Rows from block 8 of a small image classifier, named by matrix and row number. Rows with one number within an expert belong to one neuron, the router's apart. Each number is 128 + 24 x the weight over its row's rms, rounded and kept within 0 to 255. All counts start at 0. Numbers have three digits each.
After each expert's rows are labels from the 100 images, of 14976, where the router gives the expert most weight on average: "responds to" is what is common among them; "patch colour" is the nearest of a few named colours to the mean colour under the peak. Only what is clearly more common there than usual is listed. The data: fractals drawn by 1,000 iterated function systems, in grey. In brackets: how many of the 100.
# router: slot weights (model.blocks.8.mlp.router.weight, 32x160), inputs 0-79
# gate: expert gate (model.blocks.8.mlp.gate, 16x80x160), inputs 0-79
# up: expert up (model.blocks.8.mlp.up, 16x80x160), inputs 0-79
# down: expert down (model.blocks.8.mlp.down, 16x160x80, transposed), outputs 0-79

# expert 10
router.20:126162113068137159159156109129154154156111156106125155109148121134149152084108105109122108133157134173134138163111115111156097145131116091104137117139169120111178069093121095141103130123116163147142123109141123138067085171150096142095125116
router.21:146156089088182133149130120143097133186124127089103120140151166145126121128121161129162129158121116174150172122166126110149108156132124102085138096146140129106167156119109136143101106099116162152123081140164109118110078140094125125123121137
gate.5:134147107145131133116115140106108142149089128133114140131086184122072089111122154099137135118114112120064091134186143163123158121146120069147109146160131096117140143129103136146119072118121128098129107135135102111085122131116157079165114141
up.5:123130125134151087134144137138107118147097137094172144133070135154157125152130132125129151175155125112145150112109119135110102114133140097154175051114142142128090092162151175143109106140148136084118143145110105153114126090104159122161124092
down.5:175154159117123119149120119140144095106140095173173182152121110122115153094127144148138073110128129073124146148102100118154097163103108152114161127150115122143155135162136128107170170102148141140162126131082130099124110157118117117109131083
gate.6:136092123144144141135141106162136128073149145107144192110140079133148127127138106148118097147145116076120151121129175133149157147107108114106105172148154120135131151091108103123118148162116152146131088147133111129125090137157097102129120118
up.6:102155105124132145131105161160131119116081118175087164126145143115090125119153126163131123121102113086087160123151112121078132142137144186159117129149114068085099109152122148136138178127137130062092139095131097153139120111095121117108105148
down.6:077098118141121150087139145136106125107086133136137160123117131152143111114140129124134090131147121131150106106115184134157116104147120110149114142137146153152108169144096161146201157142145126146075130132129082083152167140127136096116099117
gate.7:183119139153113099136080124127159155114089159099141160119131172147118114126143167136064114159134113112104136106152160144130081155152082097097103134136089121125126088117130131137096132148158142117078084111133154096152179126141133112133113111
up.7:109119155136159162099117110115119121129098128079132117149192132168089190100101147153154149114145127126133166148075109154120143124134155129107127142156134102139139119111163113140106140100118136133141091078115144134127151126147161076110136161
down.7:148142161125126143151145117128092145118133105141104150167111113108093134113147131124152163096082100092138096113137140128142163108104124156148116127097165144102122134129071111127128103125153108110140132117113114115131117141163183080147116169
gate.8:104137139109112094130109118063109122144127104115153123119119109097118143114165086151132143136117144101106144106118159137117123139105138119099100115120107117120096143132087180144159160092153179144157095132086103105173143127092147109112073149
up.8:153119159104136126120120145143142155101133065124180110115122106082170091135163182144123138145111135147137151198104088127124134133097104115095144118126133147123108118110178144129109102106129096094139135154159122122147168123153113133106128127
down.8:162098173136093104145082111083118131163123164115118126111117141090155185147131133113148177129114084166154116106155105153134137143172136104153141141109112121108124119123131123089167099113131094128091109167080123092092148071141164145137101090
gate.9:145142143130168154115144111140120072107126170145129105083165126119133145123167133147123099173122120089135128132125102103145118121194134163106150130154155149104136144155101121142114123101161157133106162139141136112142153151174107154090141109
up.9:125138141135084082163143115159152097150145138156149171166143123100143152146127137149123131115124181110132117089154134125116189126138129115113112135140161153138125137119117125118104138099088098096144164113141112122044129138050117143108100141
down.9:139110114083113145122127154114068102123114124118100127162127128151158146152139113133136090130128113097079132158140125078129157149149140113082169148134146147129176137131129104117132138107105127130131136085165117119093161102146103116136156144
responds to: dark on light (100); dense (46)
patch colour: white (100)

# expert 12
router.24:138096118125082108166127150174116126143124105145148094119131163167115146138127128072127103107150125116086132123127119145153119173116153106101166178158112162097153125110098142111115118093128089120090089129107108125129139142134167095145152148
router.25:122132118137121172134138096164127092138164094166094106133105103111088146158106112127090143139131136153114142133109116116114132131184162072114162131123095137119140159133127155141097114113130104138129110163129110142123127131084151138129089122
gate.0:093126129146148114102163141142087129117119127146078113160120140148097124155155085154074111182171067106156138085138136111128128101147159134120145118122130160167125122122137168100122121136136126087140155178161111152116151126154111173140103112
up.0:104125151117093178111098134145143098128165086088136131138143072142126129119109133090127171140158152158154126091120141129143150102113118158123143131123143123121141120139144095153096161106121140106111111125114142157146122105119112128127117112
down.0:158161095152074121139082112133125138095103133134083121125103136153143127141136100171132130142146097165133129128151113173131149131128143120096187135126096114088116142120126128135140098116148147087163138112098116114112124121132155128134152119
gate.1:107121149149119167089139128117154124096089083097101111124105114127113088109109143132114142159144097116117137123104147156114158156121142127081133136186147139128154109108112106119156135128110094114099132120118123148141132114127109090098071120
up.1:132106144131119128149104083133133145132075130087179190134141112162138158091097155144092106149132097104141107124122136114122126132094136116115096138140107160157094104133100131115180152161098127089110170118138147165123125127088166097161106137
down.1:156146131111119133120081123153139092120128138126134086097136128148141124084155128115084102124101161153100119091136119164144123168103137118120131101115133192158090087136122110112095147149118106138101148136146111159118114167152119141091132124
gate.2:125141137148133128112123137148119134097162172117126131157109120130137133137126100126160150137134113137126146131132160140163104119157155131094143105100147167161124136121147170167118093181134127133072133130075113155120118116105157111157124140
up.2:134143124139132166102149165158162110156158153139104084123138127137149096179127112068173100138151086087122129132130135151145131122141107180163158118089134138118128127151127117102135148149117127093045056139106161090151121140129142157106100129
down.2:115134112095137164109093136122114077101151142120103105106116142135136157135138143134107116104165084127145119087099129126118130150154161172111146141160119080165151123097107122155158148127095119121084119116137176105130133130096159151128148165
gate.3:128124144141111145163135142115134121101134126180113120113125125106180110118118078152117112117111122144138119094110084136163115124157146099089113184155102112131146135131147120111110112107081131118131076129132116119168173148145125137124112169
up.3:133120149117164125135141140112171096096136148120094131142115123147128116083127133137152132109120159149108172146095154136125130110130113175082148103072127128118131124144112154113141156152100156134099095105079108126111146089125108119135118125
down.3:110119162157089141109117104151132147143118139112104123127149133158163150124107120087161128095132170148110144159095124102123077060102157129119114127113125111115103147134163108098155145111117126148120126103127087144153184161128100122097128129
gate.4:112151119124140121135139141121116113128105102068110104127147124117147127122118140116180147118136113132152110109133112080116128116095129105144113111123164041135137151101124101086119116119114171173149129120155192091145106153113133153132103148
up.4:128124136125115136145138084065068144119128131168087114134120135137169106132114152119106116094126175164131103142142080124131104140135114135080139100116163137138164119145132077156097139132119108140147134117152074134092144126148132135114134088
down.4:147110120125152125133145148156147156095139114149145103138186085126135098120101111075141136136111078108157149134138135148135098113146157143111127096142172079138113117150157133115152125110188162143101108134108144140120124146103095088101088153
responds to: dark on light (100); sparse (85); two maps (79)
patch colour: grey (70)

# expert 0
router.0:156158149139139151138135152128128105141144161125110143123145129134149139126129078086105136135088135175135095166133135147140139109122150101114146148139149152118152144158088108142168143167158135154148141152175101132071104138143074151125131167
router.1:122169126113138127135105155136108128134157090161163139154178112161089081113132096114119104159124054136141141125137119123144123146141137136160132121122153120109111093146142113130158138127159140136122175144094068070132130178113099117097111144
gate.5:143136157123111117116119132153139127099154127167136069113128122143116119083127148150118153129075165123134124168140145107143098109121106139140139101154096127137087140085128127168148117161121087136124127095161109154124099234171133103130099122
up.5:128137157131137127098092130126116157131124131170131132085156110095099126109137146094156106133115108125153128097120119147122136130112143109153114164192089152119111114106146093130104109118106096151096108138091112141135138127142136137111161117
down.5:139139154146121127090125124159104153142183114154100102109175181140166151143100165139141102147129126106110114137149142145118122111148178143155109142126096122127127088136123115098154151099071081156139107157123137156138120099148128146102153102
gate.6:173129123125093153153159140112134120104129150138145160122151179100164105123104127151113155168097083192087100123134153102115090125094122148089165153122153142124120133158138081119105123164111135118097172140128103125123160180127132095148168146
up.6:160112072134149114124107131121133118116144146126117135116129089159154089120128084166112107106155108123124123117128123118130096126122119114108094059117152088109104110126149093092176083104139163104106147131139156133123157156158100100136123118
down.6:146114115132078126113134144142113156155145155111168107118139138058127122113096166117129146096179139128150104130143157094119126132081114127162134149076172126137136106127159149140133146082141176172113142136134122123120099165131169137111110119
gate.7:093121149113121087144168158122079141129121138117116148159128125140103103134096114131124135132173099165108136106079139071092152133156088148101172141158143134117159083121108127097138159116096144147098129154116139178100121107137167134129119138
up.7:162106124130154123129136101161107149153175144126179113134114161102122135152130136107144081151142119105115129127114113165098155127120137098143162150130131141102149111110148111126151097115148118092148114103145208104117081139112138133098126102
down.7:152153149113165106089139107140104111129126081100131129100143155170147126114145093090122134133143093096114090111145085134127081102142108141117115137113156136142122167159100176127106110075134126104149108130137119155125175130134144145111136113
gate.8:168098066107122129136120101144134121159123171079163185168127138135092152118124157167141156139109142138123168091120136151106151145117113083113152155123125154161152141102115115150102123141118123168124148171181155184102123108124121116131152168
up.8:117130162132154192093138131148133121140122121130129102144100124112130113142119083166092122146084115125094101136107160152164171120137181127126161117125166139131133114176148148145142157147130141097152174162133152142131142162143130148132177149
down.8:143109095145154136113185157125110099157113165097106121132125112094126132111122116128172122102131129130114108147151057136110151153123145110142108125160134150070105121103118136134135121162142110120089150146116117119127117131121105138143102133
gate.9:177066128139130147115135120109108140104105148151140081108130115150147132103137150111126138112131118131103129146108077163130152121125174142154129171199130109168094091128136064132115137116132132077164135163173123105114135095143112133142144160
up.9:146130130116122138138079088122140126140172103102098150139132106180108104132144126108122126173187155123092166068136147109161112087133148075142105156134131138140121142141079133148122119141125150097147114109117115091152154123098122125083121118
down.9:114142118102158182145121120122103089166128102131091083137111119156126130162104113163171144154150147104136138142109149103105093153150145086106111135129130149150135115084106079103144139148126130157126117110157082063124129114142130112153126098
responds to: dark on light (96)
patch colour: white (78)

# expert 1
router.2:104107132148157098144163103151106137132129103127112121101115122123090148098102152156147125167148111126109152157140111133135127119139148120086123108051171146163139117144137112166098091146125149129122091097131085113089120147129101128083139138
router.3:162142130154095086124147092146154108113178139101125140132139093107119146103136146120140110097108142141108107106105145155169109128154081104128141138113157163088153146084158140134177098143102126123127124161169136152117109139125121090115115160
gate.0:117096082150104147153111142126115183107153147175136104180117129126139161107133134119147148122121057166121102138110153160098146120088095131140175121152165110115126085124135114175090144151135136086117144107087113143140126147114136148122117198
up.0:110118106151134169071158105159146146167139141106132092150125126143128113135130135122164102140130144121108084107129100107118137122133110161162145117134117162140125138130079167150091129142094105129116162134133160143047108141162135166133155098
down.0:138115126142168148164169125135090144078104134120153113107160140134110143137170124151120096132142136089124175154145127140136130149160101120163111184119088115127100106096091122059127159137141129120085136129152130101119151148114083175081146130
gate.1:096123160124106131107159083132100096159137095129103139094123182157139094124147102157134137125160148117097124156147137133131121105122121149140095112127120101125145148182122114133120142150167143137122235133133132113119144133075135157147158133
up.1:169132128150113167135122127140178138140155169122129099092121130150101095079127159106156121114106161085153089092127106126088173156118168112133171124144107116119109129111137106148175103103155133121125148130105128116115133103136120154158178087
down.1:121132123090091168111095155127085139160153161141129125108170169152140129131131118161176083102156094111192116112124113105132110132124101145155103130102157122137140121199154107115114103113071149112154153145165109128084118106119101117103086107
gate.2:137113141136097113109125105075091145157103129159150085168106166086150129120111134150142106132123113112115099105166126125162131127134106112107120051093132124116163163109103126136092115163118110126137128139116133145140110125175144103116119097
up.2:190141144152148146136146138117105138124131135121121101129155120148098127126166156091153127093092161103097149130118176110137071138133127171173108099095164115076113125134155177149130095127133112127095125152159103127142122142113129109150093128
down.2:094132107139112086103121126139089121081127134148112166130134132186121136122106133123180121192165115091158104161098133117137164126101129141139121150113114093131124117165113130159137140088147121145132134097137128117159149073095136124079097112
gate.3:125150157150110115157143096088135206096105167129139148080142100145102168145120126192136071110172114122137141107132153136129125155138113144116106126117139126139148107107128143119130109127193155134127124125149111172138086116107139119083092112
up.3:136133104102158166139082113146124131136135146099102116154129119153063151169162087075138107144119142128136161112111148105160120113174158154123101155127129151161090139141143104131083128158157148142109132114129149100117136133149140116157122126
down.3:133135123119089138119126108112124107143179121116103129131121092179161139117116106130127161118080081144108144136076141102086127147101132079133161109143129180120156164099135091146146130127089122149130118153170118127138109117129108095084094157
gate.4:142103085117122117159133120133139108138160158113123141131106120170138128139135085106122118123148103128124120129113140134085160151120158138089147139151157111121132115121184168143135106144142139153115124169121108143143149165146099170120148115
up.4:129159158134169155154107137140152130151132099110124150122099145158108088145154152134125177124137133142138123124141108155121105137157124101083157144157105111173110128101140123134177163160095110133135168164090112150138076132083100174111180138
down.4:157117076120129121116128146113099115115150123173104113119081097116160142131164111107123132171117145160112091152147161108165094075122107157117148164133122150107112156102136174137087147135127097128129110110059123104155134119125116103130178123
responds to: dark on light (100)
patch colour: white (75)

# expert 13
router.26:172104117141118136102106100105137159135086113152108101118145148168121072076166133157102128142132149130080064095130122117109139122141131098142129100133150159143117148144097161134150129112159119136136126061103145143113088095134067127167121094
router.27:138136142135164150131105125156148114149140160143146117155124139117097135160094159102128131101116108050148155149121101125142122130084127126151149155115170137132094139088122118172129099144146124113093136135131113162136126103110131084130127188
gate.0:076151143105149102092119118104141160145133110126153127126158104116147170174145096141084135143098137147136161139153113170130118141140140139127138165116106147121089152122090139146124140134120171140107087087164105200075115102143150124097129150
up.0:167128107171118160155108125131063123133110113097146111120146115122171147135134146147200085102089148157112160157128132126116134068078131115122147144165151120144136133089115092118173127142082113140121150123110102138129186108144098153129123143
down.0:124170169103101046176120130139130141157124126117095120149148096160115173124090128155114114123133142085117116124121184131089121131133113115147143134113150135140097116152149132141115143120137154140130186102124150139130121119143107163100090143
gate.1:157148137141148122091115144102123132104128183099135161091138098114147100101145126139132143088152095101131159128112105134135146107117132134120075106101130152116145142124132138138071175111124091100117107119144101113143144075092117090180100108
up.1:110131117104123135126107143117176122112137103117092113110125123103120139108090135161131095144108140097127094095099120117151093157187120090144123142084110133127081139162111104111159136136155103133111110110119155093148139133130099158150116157
down.1:101144122175117151186132150140138111109131136146135125148125083123135105094145167109125168138143118105094100109125131138133096111111124132085118086105108136147128124113180150147135135112155051106095127175114131149133118164127126110141074126
gate.2:158168108119107126091125107083096162106121100120139187121138117137113152126115131117146108102159128153130098134151060144102092140112128131147106149138108145093110106098172137167120095089167151120126124127144165111124128114112110132118135090
up.2:127124117148108119161095102142124144095144135114126127143106110091168117147112157122111175104132096118125108173128118121152144155119126159127119128116138135160115135113076134114108134171126130122131120123163147128148159105137146207146101114
down.2:151108112150125099142153136145115139121132096113172113078120116151148089150134142112139143100149108145129109132109069128129167122150113173118124139098119146175091144106098133131101125120164137124141153110124160070055122137121122123140153122
gate.3:120118123164095148096125117161130098166185133093147149131121145109149109128102179185130139134089156160136119172143146168140134162114104139142127138156104125135103146092133135141140114154104123178127132170145125130117129096116097109127123104
up.3:128147157167063084082159150134121119160145134108186166116106134141135138144139160131107110112085148162114096090143141121109129124120108094115110107123150159117120118129100130101166152139132171129130183144209143150139120120126107112121173135
down.3:147116121135149156199144135099172126146143142132109164131119095103147133131137140141114153147140133147118107082168171099140125119155114123098104108107137128151135106097141131096103139123135101143162129105147150120093111102173153156114141081
gate.4:140110104158148122143121141135152161123133098126117144165134118152119162105135137110175123114114075135141147135139108138146142125142138125099144111112129122105126125159139140169101098112092126124117143090127117161128101103118156166156164101
up.4:094154161142116099158124101131124087123144124127143177115153175162098101154135165158129121098066130103120137140113119112130126144157170168106125135137141098124143114118133126120130137124085123141146145103094146128123134107095130079141123071
down.4:140096141104110168111125146090131087109111145125148148129130105126160082146140103091136099127130078095087171091112156071155095122109135116144131124089117157120130135106135110122112118177102115152163141080087138137121124136143116175152124125
responds to: dark on light (100); sparse (98); two maps (91)
patch colour: grey (82)

# expert 11
router.22:073137152127125119152122131128129135159126139136095137124117174137126144101083108173114064140156182151156146143104125134118107159143112093153154153135136111126125170141150118142114112104128149123089183133116129143155108132102150140128122119
router.23:123133097144145154108096131135139111172147113132110173165156103127112119123113125137131136111128121117071075191150137118063146178134175137168065146120157149085138116160092133136138121141148164117108122107100121113139128110158126123134111164
gate.5:146105128140121098140124145117154111174151102119146089106132109112124120134103113119086087132098138126089086131123086121151102156112165136122134099108134098168089132108145123123129143132136103098132128135121125160144118106093112098166161131
up.5:112112129115117126153123141150105115137114125124109084116156159139133141115152141131153103132120109114081105138103104130116135125150099094103178122129143128103143092102129148135077143155138121155157151093134086126115147121127140122138155075
down.5:182107137081126122139101107126113118066106153072128121123117157132114138134126099141148104178139154117143146138118074110137110110138123136078130143128131134098120143135125104118117146101169131124112142134096106129081147093123132106141129121
gate.6:188136127143142104145114103143099154133141080139117103094121099113080108095155121169149120167139083150112104136076149162118144137105106114099174120140156129122105154102133146117120086141142142114129139094094135125139139124108150155118128142
up.6:117134119114092117091167161126142116113139087144140142141169186137144097138142161154138106104145113135150128159144115146126070123135107161112137198130159101110155172127107122141112146118141159159103095099103124105108150107091118139119123125
down.6:139154159124148141140123076130142136077105099126117111135114143133115105121116159124158083096125150103134117141115150084149096114077148119114164160125103087110129121099129089126108157127128152104155093150083130088086120093142083129153139128
gate.7:149125159091117124130120114095136103095116153102106132102110141137105098128105125089152115128105166152131136154120106140144099157128092122129120142129081101145119139163097117136133144111158077143129163147145114128128160113122112120096183134
up.7:108114159108107173176099147122112166103121186126124119094106133166136078140122127140092110150162110144131133080128139077120147127075152160153110136088112126107173070152113188126113123153123136133136136136160127137116122118108166114140121157
down.7:123118129144171142122157154098144097106123145146166108128143107124126159135158140109144134108095110123147118119149143136127075130127114111088145136162109107105102124104119144098137125155111098094128109150172105120077138147139151110101123116
gate.8:111164121116138171153152097117133152130086158142148144134086123113146138136075126126151177126100125146117141132149096149106124100168162109153097100164108108091100113134131121148115103180145162149155155136146131109147112089143117134141148104
up.8:149112105130114165145084100094088096160112142130147148092119130106114134122175136158106147122186148097130124120154128085108121158113125154097132134109101124154149139094192110124160141118102139120096173127113160162123116132139139103180122155
down.8:090194138123125145159129121106132142128167133118134142145110133111119142145125111127131137128135117088120158138162116077159116121123108151121124076127109120162130150166096118112162100105118122158125154097077149113149116140143151089106138155
gate.9:172054161128123124130117121129119141143132171162130128129138106166142135087120142139125153093140095126124157084166133116164129162096152127080172145122138160143163141140124149128106124110110165100061119129133127085135149105115103120105125147
up.9:132151129155150152130087108116137062147135125099158114168080132164091088165095103119100104097132111106131126157093124112112094132128120136134132115090133139102162146118164131083113147140135111144123178094161145121092087152166149163142161118
down.9:152130116110108150173087108104151119145094086179113141128103101139086144166177122117130094135133166155131109116105141131157087185112118078099156127147146142111097135115119129118136058164139148097096104149130146157108161160132102101108113126
responds to: sparse (100); dark on light (100); two maps (97)
patch colour: white (61); grey (39)

# expert 4
router.8:101170111160126125125098095112151122129169201082131168098061084123114156120093100102116139121100126126139134116121104110089140115142140158132144131093158160098134109123154102159089143129104139140149120084121121115121134160124117123133106129
router.9:119145095149165131104130153134123059144061147102072125119110154143115087096151118112131151136129160155167126121138143126149112116180156148141130136074148135109156077135150105140136136111126140136134120121117115123135128124095124150125112177
gate.5:149162147167091092118127111120111098106151113138151122121146117114107128119092160149107140081169170113094164109114123119133086105142126151142134124149088145161135152154157123144140148119167150151143168132169121178147193147103114138116133103
up.5:133074172118136109133168093143171141133129165126136093078154178128124066100153102169134147115127151120121132125106168103151152127112158176118130145115150100087145110138160131139157133090112150122116160090117122201158138115114124143130127107
down.5:119104184116114108107164176104113136134162160113113114154120143104127118149105156203159104165131106111109162114134078128140142151130094114105158133132147141081152115156115130159145078134134114156121097144157144091095106126117115162101102170
gate.6:087096145123162078150097110146106114110092091142124136111117164129123114089157185091120119115074125110117161122130157135073145107090114120116122143171133140168132119120129126149160142110146083139130142122167121155127135128125127114137109125
up.6:124127165118136155122148121164140106157142135072144092179124144119128166113125168065146112104122105141137113114131081152149115127107183096147129117140112142171099101101132154129146123138117147128114126139123099076142140106141139170109100151
down.6:170128112119153161138113104162141105127083122100121148086131099074087192109137107127100129098125107131098142127130144119123097142107144158118149126121198140129108124145139111137122150147074110132160126169097130136103118102141162071146151124
gate.7:115108112135099109093131158146138126129139124111085107111148153119094153100120103167120124142108151152073165113140126114115131118101137122103103128176094131085157105114124144143108088147126117145125168100109164128113158073132118153165138135
up.7:138136178165111168137151185100119128185125114098105140106131110086141166135130137126148127125148134106158119126110162120121104140158106106141167138091154152168163124131168157134109147140158105123142155134133143145094110139112114151179159109
down.7:151116134133129165127135122142104173132149132116141165089135134128159156127153136117119135084128109144108147159106145150097117152118124108151095116081145156149103115137120126113142068085126115150128102137082119133146123105161138113145143090
gate.8:111183136152119122128150141123123137112115065094144146110097140100104132096117192129111085106138111106099122141148131162159118106140105112130117148100126101141128153092142105124081149172125095136099123086123143174155145121139161116133086160
up.8:125174096120136106097088106102109133193142131152117143140131146146132092139124118117083128138108123118105105137130099119154136177145091106158116120101154138137168123147127122129122141151146125122104145181113106101104104145116073150140125185
down.8:117075107106072121130108116119135098136115084159124129167154128062144122115132136126147063145145143112152138152133100106171174150109170112104132107139107117146125157152097119147109155123162096100107143128178122133136129105129102099158121103
gate.9:119123097135127152129132093144120085150148147109098162133144124111124082126132098139157165144113132116130121111094134130150129109107144105114095150090131134141098123146151140170127137155164103154150153140129170125179147152087147101148163079
up.9:131137138115089107093164115138140145093168126154080140121105087144129132172111122142171138109133143114136144136101117115108088159140155093124132141134155098122126132134112143106108118146133134108105137084126098139129113141082161123114160141
down.9:136164104139112116123106131136141165121109126185123167146148160110116124107128065116168125145128096145132100126114187126157140145157133125133131067166132133128132090153120139154132133130104077100117129107152093119156101151165160120114115116
responds to: dark on light (97)
patch colour: white (95)

# expert 2
router.4:150129137104120147093140086083129127119173158092137116134165150149125165100092110104105177094142122149144121125091123121121156108147135081123106120122159106127161174156147131104127143144151161140113152152123092170104102175122094113097114098
router.5:147115133126072136146091136138125133158121174130098142137159106154114174126077172141098093180135096164114111130145119098111153146143153128080120121121158127092104122149147117122141171124130140144166096096137127105124143152103101148088166100
gate.0:139134148128150168136145142106113098094110136137122140138093134118105150113107130105107126130171146138154157175137081146124144107119108147179125076128153145133152123171134156133103160108097142128128156142120162104150118123136143123161118129
up.0:095123134102138182130117145087124166109148122146129136112157074146103153109133139177133148133091095143122140098117119157085133126117139147123133121140114109129119092078142131093152140152131132169121137149127076099168161128149148135129128105
down.0:135143107131200166141125158128116148147142095136140134115146144110146162168139120109163126152152140131145121108143164106109117155139080124139171099097126150106140121124148144182135097140129067133083094134159098151120125090123182135094108143
gate.1:131149177121111118110120103136146133158159123123138112084130120127113156140137074117095107127166137080125130118184126108138148109148135173159122091134122133135151133129141109137107153101175129122100124094156083142109148139104122123156144156
up.1:150124128116175123125090104137135137140098135168126113163108076185130115124135136105143124114121159136168154146109136148117130100097137139166202140103119126122168106117118116134135111083129137109123096163152100092075100105147134117111125112
down.1:143133101153110121126152099107113114121117156137186129121103119093141119184162102104115155148143151075109133121206172181141108108073132108112176149105124117085072118155144128109113122163151101144166135136109140106129121161128163114134092143
gate.2:129130135104110133129103132140111112169109179144121162142092127128122147130149115093127114122135123111117117097106122113128128114142123098178101142110121123146106116105100084113072147134110149117136145141142112151082124114124119094089157151
up.2:144180092117150148106129164117150117119104099135176143110110164124127118153122101128148141139169091168108124150123102131138097120106143140104152139154125144110156098125184113093127141106153095147130149138165111126136154085179134153113131124
down.2:126100211149201172146165129150135119089140153134136121119099125123155116165105133139086128123140146122147117124138116134109092131150109096100110134130100133143151132132093104138113143165142149126109159100154140117074166185139154145149129094
gate.3:135144140123141128140123160088145126196098126126151154132158132111128112125174115122128137135146122125152149146163132121105117126058135117100120106127109121149134120083155147113127095154128112115142117118107110176130123156116119112134113141
up.3:129138158151151152107126144156082177102106120112136109095102119125126130107137122125136092156120107104116086108184149121142138126089141114115135102148119126149133110088141129183136141156132150154094113192129131161159099127152128108156151121
down.3:138100144139171092160109136127093124103098134154143104129101110102121118130165107170119140117087097158121143137157094134146120115111116125163128107102090166156165123144116120149091127136117056122137148165112114132159102074125170149143121159
gate.4:121137187124115139155132140133130178116188157146135117121092137087109069101156133144119138108136111188090095096117139114140128104159142103171142092160131114138124134118129134106137155124113167129137179102168154147105144101117130134124128140
up.4:133117131149155115158143152138126131161137150067134148174115143077109105155122091112119091111088119116110137149105155096110147146121136133069122112099096115116079157121142086134154106153145124128092099112147111148109109111139133111111165126
down.4:111143113180107110109135146153104134118168128089139118130146129136130126057120109092101130107134138106164098164100098147092125138101097148151088185125140157186153125131104116118111140147163113154157120059134122102134120103091108138101110142
responds to: dark on light (100)
patch colour: white (93)